Weights of a small self-supervised image encoder.
Training: soap at rate 0.0014, 23300 steps, batches of 256.
Rows from block 4 of a small self-supervised image encoder, named by matrix and row number. Rows with one number belong to one neuron. Each number is 500 + 25 x the weight over its row's rms, rounded and kept within 0 to 999. All counts start at 0. Numbers have three digits each.
After each neuron's rows are labels from the 100 images, of 14848, where the neuron reaches its highest value: "strongest on" is what is common among them. Only what is clearly more common there than usual is listed. The data: rendered roads seen from a driver's seat, with toy cars, trees and houses. In brackets: how many of the 100, against the usual share in percent.
# fc1: MLP up (model.blocks.4.mlp.fc1.weight, 768x256), inputs 172-255
# fc2: MLP down (model.blocks.4.mlp.fc2.weight, 256x768, transposed), outputs 172-255

fc1.504:512496488506456528498503517484500491513525458486460504511509504467539531534519478478511472480495491548493502499513491485444482507519473473504440486506502494520521502471545492518471505488450490522545433526539516484442512498505494458489527534507526458522
fc2.504:465500509480493511499504471494476487488481563535488480471474466513482559517549457550492524509517506518527504496469481524528494511508521490498500515555512472464502537437488534445476489506474554512488480476514502468533487483500526509535537509504495483529
strongest on: line: no line (81 vs 24.8)

fc1.454:504504437550504491483489477526521459555458473491475550453547520530514504478540500481490500476488494517508481538471499515513443510513511524518491541515471504467519502510519504493498482473454503471530479493505508500531564506504525472504512460547503485518
fc2.454:517510512517481455525472502505470499447548506524532457532519471480520494508474473483505503517519513483480483464527533522462508512535502478429481473507521535513488492508495502554509486461526503499474508513495479466519486522482500528459491540496557491481
strongest on: car (93 vs 54); vehicles: two (68 vs 41.9)

fc1.382:519531491477486498488545484422455519470550510496466492475469476485445525510531497521516522510515486509515490533526496539527490472518440507520520485517477484483484468463487505495489481505448534480505486516472518486517531519505490522515536458490499484504
fc2.382:494486539536535496475504471499534491449528503507501491506505502483513496509506493488472478496494497518502490528480488522524492458499542517502503493540482463471519450512517517430504496499454533481536467468490467525456516547512526515487540453487484484516
strongest on: solid white line (68 vs 25.3)

fc1.436:480539534470466481494482494528472489482528537538514502514520486527490517457502493503534486505518504508503498508528516523440528530507492527504492516500523509518459516509504487485512517491489457507460498528549479502496516470505515551514551471503504480500
fc2.436:529475512514488513509545498526477505490506516483539486483498479486522515530504511492471463516504508476513490505486474481500498506561486506477505516465505511490503467502489527505508511475500538530539505483493516472513489557533478499463482490474494464494
strongest on: crossing stripes (98 vs 25.2)

fc1.752:530552513469484491504484528454520534524530506489506502529486501500510521502484515513538468525517533509488517501484513477498454520497542473502470486478536512546497499502463504502498532548513489495558526508526514501480483485501468541510476461529539479498
fc2.752:542462499493496451517456505533509482484464484514480483498517510478528514460475516475517470487460475513468502483546502513524510520548489515500527532504463430515508507469493513505514464482489498503518467504471501492516520555514476455500504474535422489470
strongest on: sandy verge (61 vs 33.2)

fc1.76:501517470536500464516535551483468479449541524500487494504528518478510499487528542471480492504483513505463463513493526510511481484507466520500505530447522478486491459526505524523469540537469525513486487508500482545497466486534488528462536500509493555504
fc2.76:502489496505519507499475458492472483535511513476490465541439504527537463488482468530481467486522504493513534455544458526437484520486491527502479465566483523485467480465495461569487498467492495486539459502516531491510524543485498495519510519501474559477
strongest on: house (99 vs 31.6)

fc1.304:506528490493518551541491491503482512511476491548471509507516552508494475495515520486519473480525494502475505523479495482534506448493564511497442501474489487473515563487536511481556505517472502445502465507472550421467498488478502502535512452469515480443
fc2.304:495489509488520514455472511489541505476534557480516503512470515497458546488531502524491446542460488510471475471512495419495481545494486514498442520515492512542477476464472514528476509504493493484511450485462515532501523537486489496526487536506518546449
strongest on: snowy verge (99 vs 33.9)

fc1.747:519509468526526494460485484487542558461511523486482558486555491496501501468513467501474510503481495496489486522492533512513472519490481550476500494510501502455495531462510540538492510527477503503516557509493480536498496482499478500514477455534495512508
fc2.747:478486482492542475520547491501474483474512549489519487509488499450520444499475482504538503504510496504470497505512415503492495533481474533515487445477498478467502467525504441498486527485516523506496447538520477448521524495513501510499481545507517471515
strongest on: truck (99 vs 54.9); vehicles: two (69 vs 41.9)

fc1.570:479466517554517458491478519526485523504499520506482486479470511507480479463499449484508533511508547497539470493504544513542522495536515528440506528469488480487497511509505510524515509523506505539472505482569472489508525493499484491493515526532460502519
fc2.570:495480513454475509559515505504526472483491514502561527510543524495484520548521523512488508487495520525441498511468469520492489503488500526517456458497501480517495486520462488493481497538502509462522505498473519499516513490442475530494464496455524492503
strongest on: car (88 vs 54); vehicles: two (71 vs 41.9)

fc1.116:502515477513503492503486477510481507481499452515499503472527505505501509497507475527510504522520503505554490529511544487526508487463507532476541507499481484550462485518518488496526492517489483545518474462569539542548494502493529496520506499465534478528
fc2.116:450525534498469495526549499478478477523499527551491498521469499512495549496527507521477469476489489508472515473487484507511486461519555519515457493561493494531486536462532518493472511539527507486472529526494478477506467507472510487489517502499483482528
strongest on: line: no line (50 vs 24.8)

fc1.369:505532498512461475497490519512485487482521466454533514554464466454484529518525547484512479512484490530486458511491541520508494485505482500500475525491492544513495491510543488498480585524504501479503472519501498485473507477471506518544504506523510523500
fc2.369:519460489475569507515453480527541462533503520525512478506523519513556521494477466496434516479470497517489519490496499495491502507486498503499498512535539445481494520505488467481504496482498456489523494502463520496487517502493508509467536563495511501467
strongest on: pine (96 vs 28.4); snowy verge (65 vs 33.9)

fc1.507:505473470471521503520455460458477512528473451538511508451514501455504497464493520486483491521496534451472474491518467468525547509515534528481479492522463502527489529493478500501531464485480490476479520459471473472481474460540485476497463481504507485503
fc2.507:532560517523489483505465483484548455475505502496538509503550517520501476497528514547465497468505474526516513503519489510462487475525481476494531422523489503489503505515511444558495551498489503470541527524561532514503482507482461519480539478518496493511
strongest on: car (93 vs 54); vehicles: two (74 vs 41.9)

fc1.283:503521478553508479506502483483494484529548496518514463487528462503529516470449435471490506507484542513529541510490515492487512465500544500508469479539519537514511526557518496485509553493513507471543524474472479473530485545496528464502509509457513447470
fc2.283:473501450533498503506463478515494482505483502496525457468527519545490545509528527478498500529502495490447538507471512470465494522487537543496525533456468509478491490480495513471502516495516477483507488515492478532513534495458502491491464508444555565518
strongest on: line: no line (57 vs 24.8)

fc1.275:485482512522478503535498513441484508468521526503510487513512492517511481473508457490507503508508491486547478482546529476496499491518503472499499545497489466498538496556532534517510555496459514502493541533507516483477499495511508531526457483514482518520
fc2.275:488502469460498487514536471493498479484500504524478561508526540512487449479534484500527520514495543531513457500490524462471476502475488483479516469497480517536479533500523521469449487498486490485517451464562511502489508538506482493511507496514477512496
strongest on: crossing stripes (82 vs 25.2); vehicles: zero (59 vs 12.5)

fc1.559:461500517500504521480487538527484485527528506515506433552516528497456467487505487511493492482559469541474497504467445469505460472479470516496459521502464497517473513513507490497520460480455490486525545493486456493495450481525491495483471548506517499525
fc2.559:495473518489504497466457497469499447497537515462518501485517474499470471507486508501460462493471460553547551484529553500484502519494511486479505501464517481481492465508468470504500520513502481458507497506516479483491516514472497571486516494474502475552
strongest on: straight (65 vs 32.9); sandy verge (61 vs 33.2); vehicles: zero (38 vs 12.5)

fc1.391:477493503496496492492534498488487466476517468484575510527489516542517447453513442502490511499504513509495472467493509487539527494468464487497515472483453487506487501473507496528496493519466475461481498505447504487490516467479502489517509492483533488464
fc2.391:485487473491529500506503500504513519540498529481449527495533528465491504518517471470466480501503470549507506546523520513503482510525532511470496460513465491515510500504519491499503515490451563536509544516489527459504521483498503508511507486540508489488
strongest on: line: no line (53 vs 24.8)

fc1.480:496461503532479517498460501476486508524494462509513516482466506503490552457483514515504504497499521501462499536526493501501529495481468476491497548524470524495435511473500508462481507465449527476543480453472514499439490508516535478540498490522484473505
fc2.480:521513514489509515501544519481472495502489472482496483488510508501511512514482514522499527483453493498484496538486476464460528527553511533500524487513500455484522503524546506531502513497550492502503533519475484508496493526496496484489465484465515462499
strongest on: car (89 vs 54)

fc1.235:453529486490507466532508506477449462559530473494469486493459481505476491493486518470462522516521534498508484466511510492520491458549481474500474560498496537503511514493487514476509541516492504517513495510523503505489518528510502528473497543501526506525
fc2.235:511478484507473495514479432533521483489458512495504519534509522558487468496469486500516524481494480524534518515477534481495473482500530477477507519508502495496472483509557500522516523468509515501537513501519535466525460478543497530494524495505445464511
strongest on: snowy verge (68 vs 33.9); house (65 vs 31.6)

fc1.637:491480460506491512540439540514536476513501459487521582472485483511498502473452447511497490513536528502491478519483475466484506471504532475481507510495524485458507538537519501476470484486510515480495465501472456469487509511481493499505485491468466443497
fc2.637:526488498484497528543525468486494473506514458482474530525526497491523487547555495500492532475468492499482528489498557496500559533505511548529456474489464502472490513473491528522497530537497478426486526539520502485527502503478518472506514505503501504564
strongest on: solid white line (86 vs 25.3); straight (79 vs 32.9)

fc1.697:534466494534455492466481488497533524485514480488499525487509472554503539464486487496554519523510504512562505463512504449501471488516503446502507530481502437529527511481496495515502512530518530556483508497515533471500502447439509544490483491502484498506
fc2.697:453445499488531504502570521500492507465512498486470555520491517502490492553546493505477492479475522528477533483457483503507467506547477552510491483539512487485535492493489479478486472484457523465457516531500491533487509499520490544502500476470496425538
strongest on: dashed white line (68 vs 25.6); crossing stripes (54 vs 25.2); vehicles: zero (31 vs 12.5)

fc1.678:539498496491488484485499487454489481455488517476506506506496495453489538460484507506477457486506544485428495501456467472486490494505538485502509491522525504524500533477494512531503504457444496498475506483479519467497450512460470451471507505534504552501
fc2.678:450508497496533527505492497528533524519495466520550498523500543505497503518521491478498505512459471519464515464529537503454486499512511492499512504511483480525496504469493417518482494505500522525491480479479517503529472502471505512489485498491537522512
strongest on: car (90 vs 54)

fc1.306:485468521474500505516526478516481490465513461483493502524497504554521511487513530515497493471494506506505518481477505419482574507530495508474514492476498466511498536461501469545519464456502510506521489495492517539514482488568517452492502494520557491513
fc2.306:472535495459499490476500556471488519489474474463505498503481496485509519466492547485523518542488499451481492541508508518510444486516523462513480504510480543476516497521518522493502524529445515489524472500529478488488516521468510531494506452480483499475
strongest on: tree (100 vs 29.5)

fc1.726:479466543518468545504517504505509477493497491534507481487501489469472501480528474507475499477520515503474473490491474467542486491528511470496516537516488463531486539537452503544501525543469513546497486464511496479513503485499469514508491512466510473469
fc2.726:514462519512499491515475523494532518513512523476503491516491535503518533506476488509489494492455504501541559457506488502525483481471533470513468493453520525488519503469497480446516480485503466510493528498473520498447485439484479485493534507495456470577
strongest on: straight (100 vs 32.9); vehicles: one (71 vs 45.6); snowy verge (66 vs 33.9)

fc1.191:504472503540520482533542535484504483497534543500488478470474524492491523530507495503490483472512521486503486525486510527521540504484533516522462544518496502511512521538544455493498470511497497527473489549546486509473491511538474497496496450493505517486
fc2.191:504504523475522527495497518519522484487507502516490537477461480465537470518468509512478522521463474472487490457533537512489513466460513474539501488477473518490439517499415539424523495470497507481532490504485481510496490485464536517504486548495459510543
strongest on: straight (66 vs 32.9); snowy verge (60 vs 33.9)

fc1.447:494487517513520493553508531467522436483472508468503543487486509481476477495489456470470476481505496518500503493516485512506470484487493473535443489504507509527475501501483477494535503526439530516540518525470495521499510463488472479474537481472492484490
fc2.447:490514451522537491484519505529506513540510507497492451499525518510497480464534532536501441515527502516482532516466482483508553507492499500455545513468478480493477508561541495476486541493489443505499496467483495489507512487515506495559487483484498520515
strongest on: sandy verge (86 vs 33.2)

fc1.567:516541491474520498501532485528531481497527543514501508494539525516518480487499476419458466498513480496486506506516524533499475486483512497490495451486494523482468508520487503511519508487498530486506475516513491542501528525474503476471464481468521543447
fc2.567:521465514505545479510505497532517495539473523466482503523513496552518505554538523535462471514464468487481514525503448471492543484485482477493561482463505473511477503453504533499496535496475469484536483514455511486513444505500463518528512537495512500499
strongest on: house (90 vs 31.6)

fc1.445:490502477498511494518510547512558500497540487529488488532481479514506514537505504465528544536475535490472506498458450467507518469475493510468501475510537542543502520496537506481524526536472504473502507532488505503498471502495492475515483438509522509478
fc2.445:518510510475472509527499498537509520503482512524523493500499465492457483502458490507529503496496511523489484505485518484477543501520480511509516567457532501513483516496482465515492501516502479499479462490522534494455457496546502528535513495519438526465
strongest on: vehicles: two (70 vs 41.9)

fc1.92:484553476497529538514473493511446475526523579512501461476504501520486501487528512506471521492497525547492511494517453538487529501500470539490489469462477547540442474510505540460471495465500497478541483487499492514492489490523519516530497543481488519473
fc2.92:528434552482470445514497520543511492492488439483485538537473484464510500531512502517496510484473486473500491557449513507510553495547517499488515544534537502466498517493483477491553494503482461468492488479506495489512507470485490514485486530502516529505
strongest on: line: no line (67 vs 24.8)

fc1.148:468484529504531484498552497500484523502527492548489457521525535458521499465510530470489505495533469523512489450517500506571470463495499485534468492476490469477536540545503494493484494504469504474498468478455519483505483489536476491529451531470487526506
fc2.148:495465512500497484468483486526502496515510503474493503520455494516509480483513505520487461507497479513493440488542494507505520537516497505483487489488487531504500529519505466501505558530496476529501510521430509513487534527472501465545551515538485521520
strongest on: pine (65 vs 28.4)

fc1.580:492522511511456503495535523517456547534507491490474482505510545498461519487482474519515491507497454536509531457488482490472499489510505499472563518503511431478473456440530541474440494490493474519478473511523509485464471493505455522492511481476505493453
fc2.580:514478530537519500498552480445559492452490501526522502517509514508499477501562519505468503486494492462475464516495480533475504547483525516477452496507496532496472520503440473505510490493497539523512518490487504530524516504483556443530506510486494510506
strongest on: crossing stripes (75 vs 25.2)

fc1.145:475470510520467441523486492470490494467494538523497503527501507462499486446516472504493520484501511465527517484450464466502550518502527451476501521492486503495473506495493515512483492465487500520502519518522490512488509528496464474479566499530457501496
fc2.145:493445529517490478462530518494552474513458476498453493490522486510500536496455520467510456514516498540483465493474487486477482505481510490522536495505481498499536498471510483458517492493491473514511461510491486493505490492444508515465502532503490483474
strongest on: crossing stripes (95 vs 25.2); snowy verge (66 vs 33.9)

fc1.26:519514469551491461513488529511479472482483488459513514485512427484547479471491505464523499506535490494479501504539535473580521475525471468488547485487502521519478490463504511468498537495498472476516487480523482480482513511490536530510515456491499472480
fc2.26:498538536517487530513512534475488566502511507481497531548432503492507517486529544493481505497481526502525564495490517503494513531504550544546485522487492494483478509484490498521509501506515488503483529539446484512497574483525557473505484522484494515476
strongest on: sandy verge (74 vs 33.2)

fc1.585:483485484486467493513521486509532536527488469531471541464542543508493483459482503538493496475513517492525502518473445476471523490489501486507543507523493559494505528508523507547467515535504516495504540532476494484494465498515509488523533506461521500474
fc2.585:534490477441513490531519494484470511495501482483487490493509488512493480492532507498535513522434526510481557556492537482499474514520522490507496461536495487492504493507497479494513501467426486501513501478484509531479557508476518546523504515538525513511
strongest on: house (70 vs 31.6)

fc1.146:477488525480490500514528521510513525497514521462500528519481508510496491489465442477531521506482510536482495469494515475518541460483491491503514509534498494455502542535481492546532524477512441487526488507450483510496485545475520511499431507519471459483
fc2.146:494528523454506554511496476493523485508530472475520471498544503499471485519528502491523511503539497512490499523486484486471535495504561505508458496485477478537480522518503470468484498450497520513485512499461567488529494503514502508529491523487494514490
strongest on: vehicles: two (72 vs 41.9)

fc1.593:500475491508475491491514496529492532487557520522484520447463532495494521506538459533492541508477487508501506488482528469460464496483527552523469534541449501525519471498531515481449507481485515506517515492510526519482488488527482516485533480451474458545
fc2.593:500531501508534453500462480497529468538462500532506443521493473528507523500481502536497474485489522479476465512527493542486521485517523483512515516453496503477498508493497452528508502497499493523502452532506506444487506504498514481477518504556528509519
strongest on: dashed white line (54 vs 25.6)

fc1.565:478482515462493476529500500495472523490486505490485538556465503509492495506526462456480491496566487486529501464485501506493520473508440512508502530500515520489508470498533444493477474508466491515552471441483465516529498486433506503521488469496460529534
fc2.565:482486516532512470510517513530526496520494531494478527507513492485483517460495504546488497468495483477478502476482475511526472524500460500514482476483508524473459550540493539478492520492497472434505518479514504490505536544459469523494488510452533521469
strongest on: pine (70 vs 28.4); sandy verge (60 vs 33.2)

fc1.517:462519482516428531529480537496509477514471505504499510484497533535492513474510485528465475506541518456545499502445526462518506469505514494492472445502502499496467558517515483560511515492518490493524538525477516507440522522507505517493497506507541471496
fc2.517:529505514481507498487518464512494495475559451446454466503521534493503522479496516469498509454468441508473494519504501495503499517527512475503507522524481477537524476520485505483508520514483526507533483542487483521494518552463506505495520463481510534454
strongest on: crossing stripes (100 vs 25.2)

fc1.631:487519478500489498487516531518479465527499495488497507540545451474465518493522503497495475519526500520498504511463479516518492479515467540498489484519454519508491501513484482484537446486471530531492520450492477539521509461498456485487528519516494494471
fc2.631:514458520525477482549497501498467500522544486496499492470515519525487517503445490482435504494550468503534517490476522534527518502485546530449517482508460498489492482502503487458469529512543482490495533502553523479493469562514498550516468506482533533470
strongest on: sandy verge (88 vs 33.2); tree (76 vs 29.5)

fc1.289:521529511529484504500501496510500540534527495557489485489526483481457483474500510481508528459491490512510498479498511519505507485508522493501421540487506482453522539490539483475499516513476520527545524498480507494521502526529464482502474466507505444530
fc2.289:497497532515493516481520515542505442502461516511467498456509538517543533501502464485506489505507545527517486489545461503483521547496480470485527488457515476504527512529484505476547469528463464509511467532477516449450513474516451535483516511515507535527
strongest on: straight (64 vs 32.9); vehicles: zero (36 vs 12.5)

fc1.2:499501464483483489513510480522508496485453499514491503535550515502482509447498504489530550505512537511491504509478477455480497474518481524542502506511473525520474514502515517488524482526533554479474505489497499552549482510489503489510522477500477494496
fc2.2:491510529525514508439513507505465481485501519493514501470509540531485475541494489533497509514510505493571506529490541487531481482496510528456479474516510495496557526491520492493517515466497553541485487471504484485530506517489455514450503528494550532515
strongest on: truck (94 vs 54.9)

fc1.511:484514530503485465479510521504485552487569504483526471478503520508511504464519512467544484524535509503451532519499519472463518463521525511485473482446511506467502476491491521503536486517513514454498444531489480485497473523498512543533475446507463456482
fc2.511:538514517509515481492499487486573500507481498480496550489508502469472499488461525510511496515473492532513518504505504524517510489517494484522514479479541435476431512525493453545465532504529534464487518459456521433481507471498512504495548472529497501498
strongest on: solid white line (89 vs 25.3); truck (83 vs 54.9)

fc1.54:469508528548490487492517519543485511481498515468511502467488480460533470480516507473527534542499564505530497504541538476511481502529491534410492527478497549506538445504500485480489477499519499510499486482533485486477497524471509491474476463492510496466
fc2.54:490536459482463533453453506523511456475500507539565472517509487516485542512527541472513525518566519498463496500498502553484511487519515535482483488521479535512511519499450550521506501524498519449511515499488491490527526503492485500498463542475527483519
strongest on: snowy verge (69 vs 33.9); line: no line (52 vs 24.8)

fc1.730:510486511567505506485522501478510490460494508477441494491510517525448507472498490511542548489499473516517492487484521559492522560517495502522491545478483522498519470500526487485490495482501500514525485559521536499511530526499504470531473518478507540496
fc2.730:475532513489473483498475512472510482550510497505538505547471478482521438497555501526496504460558511508526536486507478493489507549508476493504509465504520481479508499507488486524489478522474537515463518482528514500464533512469530501510556526473517479485
strongest on: sandy verge (66 vs 33.2)

fc1.660:524504528494521515458556483473483487520543493499488547497524504458491554465488512531536533525459509522468509535477476497470483531525504500502473514508514468463476467476471463514491475530522504488496510470507486498525548458487548506493541463481518503509
fc2.660:503511475503526504493508524492501529496472498483508487533469466453507489529504470500492501484452521502561516483511515502570480474480506514496519481498501470446493532480529467512493459499449515508517481496534440503496538534485508504511477533521523471501
strongest on: solid white line (67 vs 25.3)

fc1.101:518487509473493468505483517521501488538522512513529478495505502482500520501514481495467503526512456485481482557466517469499508495499536521522514507496484530470450491538519492444508478515531493502535502515561496517472520514490485527458518493483409481470
fc2.101:541491483504496499455520473495484466517507567515600492477509550519483506528506480497467548520471533500512476522506512575459542504498480516459531495540487482520542495505450510479545497461505526483514489532511503491513564447471478510529491497504536487521
strongest on: vehicles: two (85 vs 41.9)

fc1.435:509477496496514528534529523501497539514504503528514463523516490498534521462505502507498483539504492504549503517475478550504496495455464499489509464522473542519484504505483514488517489501495474494497487496517512510536504473546504462504513530527472489450
fc2.435:496474514492488466508483443527479479508539471492508486457538482495503473449437527451438472533479520484495528497525456477490490488520490499501472533529488497484447510501515492534508492518516496464533511547477518507507484485515524476516512562556500475509
strongest on: sandy verge (82 vs 33.2)

fc1.405:495525557484524549477468523496523538511491481485484491522503510483517541474463462495474506501489499493548542506469518509492487502489458474514478477482514458483501483515551510539542517471485501481502556532522499467479527516505509511502470503531538535489
fc2.405:534548528528520504539478462490527479527488495486485534491542506514512484495516474491571521519528502535520507458508493479441546492526485495527486520491501474516505502498512495503488509507499515550496498530478504491491470547525479521495519466494501474484
strongest on: solid white line (87 vs 25.3)

fc1.237:570504483471500508518554479519522515509501560527478504506505533501518503490502438528495482492525469479507462491499515525464513489521494480527503500537507474499509507518483498502512484469471496510491477508522526473530567503539469499476510510550466496569
fc2.237:511438463513512544442482511513517494516538524513499486445490493510501486505514453456465475518518542507520497481525509513501494511483492522527454537521476549524482451501513493507491549507514492555457531485462524529473566521527497481532529525529487520498
strongest on: pine (100 vs 28.4)

fc1.728:466508488533488544548524494506506524470523454489493511479504548508520502476467485470487510493495474471501503519512505483537518454520529504564506544520509534540508482508524491511471505533487530490486502507517452527534505485496511513496514511483495539499
fc2.728:485482515471460442430517478508474501526531547501485476510489478502462496513536534520485547486515529505520503523519541536478504520531519515456521513505509479524535448490449471480521484513525453478491492509484527489512526507500512491485509470524558433476
strongest on: snowy verge (61 vs 33.9)

fc1.271:493459511522438480483506495465480460500522508485480481501524534490513495478545508486471516506501494486490507566507534545511505501524526507478478527465475468484515470499525467535517464532455492554508524531476501551453529527522497520465504477538429519492
fc2.271:485469514525524507520499472472498519501489474524515535478511532489494481534484496495480496522477449556503487452486471475477485507512484489533499517503505549534508489526495532524480527481570497529508526467504518487512511503480489484486512506513493533473
strongest on: snowy verge (71 vs 33.9)

fc1.739:528521501493544540510475555487484487496498519499483493501473485484519493508484477508509487502486483498497559500460502528532503448530482513496469500500500485514483508515552509521519526469519508477524526503515494490489555497502529528452492552501505517522
fc2.739:502538531510482476500526485477500480529468466491528458519532525482512508483484458524481464510488533507497503445513524468421529494511482504543505508468526493499494526488510467544471442516467505509483511502484486484490476520514495446505516445512498492527
strongest on: solid white line (93 vs 25.3)

fc1.227:492493492465490519504485477529478482497485523505512532490474485477483530503496529507474545495532479500526503505515498476497453472496493508485486506519501495472507535487519490493496491477530443509516561558522517513524546507498507511508487526531442499468
fc2.227:471502540478510523466510482507476527491494429507468560493526506519469492484520516526546515496530536489480495540506511558464539470536473445502446450493449466520536498493504482476502491489484507540552488469463509517483487479492488435506497540467486468492
strongest on: vehicles: two (68 vs 41.9)

fc1.56:468530497492492509520495498512551452509472518496482509470500497488485533487472487450491510512512520490521473519490503490518510528481485510511475500530525517493480510509514566472490503501510466484509503493500477468524487487495461452517475478457531506464
fc2.56:535516483541489517493472460491469515541489497513509468479520521471504517510535510517464492487525464482491526492494515506507478508518521536482495529488461505519504491489533528494518528492434500470490500492527508504497517474519509473513491495519534477517
strongest on: straight (81 vs 32.9)

fc1.106:564527513523509493526529519537500478527473518516494524513488525506503507514523484530513486523473536534525507509447463488464554524488515500542525516517540466477495502529527534496513513469509528527471524496484487491524500526507479511444536525510479559533
fc2.106:484442480555501523506492503499501495497579513538509524506466460475498471511522465511488512501541512496511523486542493516534440507493463505484496467516494501519533487499483496510503465515489548519497512480486483488451498502511483494495502536491483520497
strongest on: pine (80 vs 28.4)

fc1.618:476496496521480512486495532481473510470501521517472491460506480485496485458519533491563522533549506540495500558502501520500514529469516508499468539495468496489492486520494483515473467525491509519522493469529539526515511506512539459504505519539505499515
fc2.618:491461509494511461493455513467530522502504535550520490456507464491514505495504530544547503521464534511492523461480530505488501503475532460474519487508528498557465475536513479453522511524459490485467510504499466470483524509538503531522507515521502465529
strongest on: car (82 vs 54)

fc1.228:473511511469479518489471493501504529481541511505501467506538465516536500443493490466487525468527502492521477519549474485494516469466481525518481498520524505528436497473487497485465503517510516509519509488471461471494525517490512512539464514491461476488
fc2.228:528530536522517486516485511515516517484501468508518495475520459536505535521506488532517491499500466480504529535476454553470512481527500479449486519440477525464548532513515529481523485473500514471489508475492485495500495467472497524502480472540506513462
strongest on: line: no line (76 vs 24.8)

fc1.307:505521543512479518514473513503553521506524476513475469476476455449501478475496503528525495484515519496522473525517520506505514526489530492506508498499523492532536502474505496471493513463489455474511550521540464478475484517496488499493544496543503562503
fc2.307:498512511511516483509541527536463520480492501509515497508495499481502523473507527504483492534495538533510521489447462500510442513541541498490504496509516495547485476492501504496473499511497503499464504490461471532482495516497515527526479429454514508526
strongest on: crossing stripes (95 vs 25.2)

fc1.158:522513504513516477515499465557490492503485514480552470542482536513531517508533516495482480507513478485515472459487492448504471541467483496492519501482452491508503520501523505491509483482476519480461511507487509476506475507466490501464453510519496555525
fc2.158:446502470440522457503499500496546480504473470545490469501511476420470501458478494479527516502529486527528511503509528511511459508523518506464510492503524506529525570472521478497528523513490487524544511431493496484514480505536517482471510510483545447506
strongest on: tree (91 vs 29.5)

fc1.433:522502517526494530523494486468468504509555463492543536531503502497530534456511513509559484538497464539518488472475565502482496491490520472515531544521514487534520486517503523485507530503470525487479496500499490506456567484479493510482525486512468502491
fc2.433:499497552516492502493515542573531492485519471475488485475459520507534485518511486510473468497481484499510484513488496504506502461518532521504526498529476534506510470465487485512496501521494498456493509504473472482498543493468491519479536533502512533454
strongest on: dashed white line (76 vs 25.6)

fc1.320:515464553461486504533520476465506482539530537505480504534511503493489495442482483531488507499483489466508516504513586493505550491522529488510469509488451532494542511498520492467452492499508475495534459541529499495479511487500463526491507492518451486518
fc2.320:512495489514509493495460498519545557517497486506493503451495533503487518498476501479498488481516519532539466482521499469485500487499497539531451500509517543516453532511505477493509530504484425492483511459495510496468532520508535464529518496509481526481
strongest on: pine (93 vs 28.4); snowy verge (61 vs 33.9)

fc1.459:525491490516516517503477523494500520496503502451521492515526506491495517498475500489490557495474483483461532500492501505485528477536431474559481479503522519529497480555539518510486483517497489498523532467474502504499531535534517510462468530543478492547
fc2.459:519543533508491509474481486482511450513511498512536519480490513461508524502465472479544464529504504571517508488497474504530529469483539482504504512525498484491507525444484427543542523510477544467501484488482498504503526452525521514519542510530538561515
strongest on: solid white line (58 vs 25.3)

fc1.539:527479499511533518524499484511500530516472460534485575525506497456490524432546489516496505477518521532464518512506455493520511428512513470518479466503507541559478492501510541514530524516496484432501489498462509518508471517477463480508505465484498488504
fc2.539:519484474449556493495485484553542501487482541480511476505520530541537467528474526484526505543483483526536514510502559496508474538499521520478499531493465467499486502509505492458526543525523506521466485468469543540514497514477499484537513523480478492516
strongest on: crossing stripes (99 vs 25.2); vehicles: zero (48 vs 12.5)

fc1.748:517533529505491436491511531439488502482496499543498496472502484551491451492503543477490468504478537512492491496502531463459528497502493485492508475471511477533524530489475487509511465511484515463509472551476539474486490569497479507483537452556492506521
fc2.748:523522525509524507476501510585510509514443433470479503499481557480508509484489539523495504520486492489502495493572493536509462530528487531489459509478477536472525518516523528524438521531471494504482518482479480493478493535508540511509498459503543499485
strongest on: house (96 vs 31.6)

fc1.124:496491491506476496490536489534492504485515509525492502528547530488522460502490510539486496488528505472507457536520470467490511455482511483526500511519487504518477534481515464482510497469532468472532519510484500453521494548490473490493493521530482500512
fc2.124:474482498480499476488484564491536537514502476500470492498490480530487523503492494479569540473514499540499483502483483500476525480511480522503532523476512537522534441507473521502512516507481480511500507438499487526499477505457461468524509500521501524499
strongest on: dashed white line (55 vs 25.6)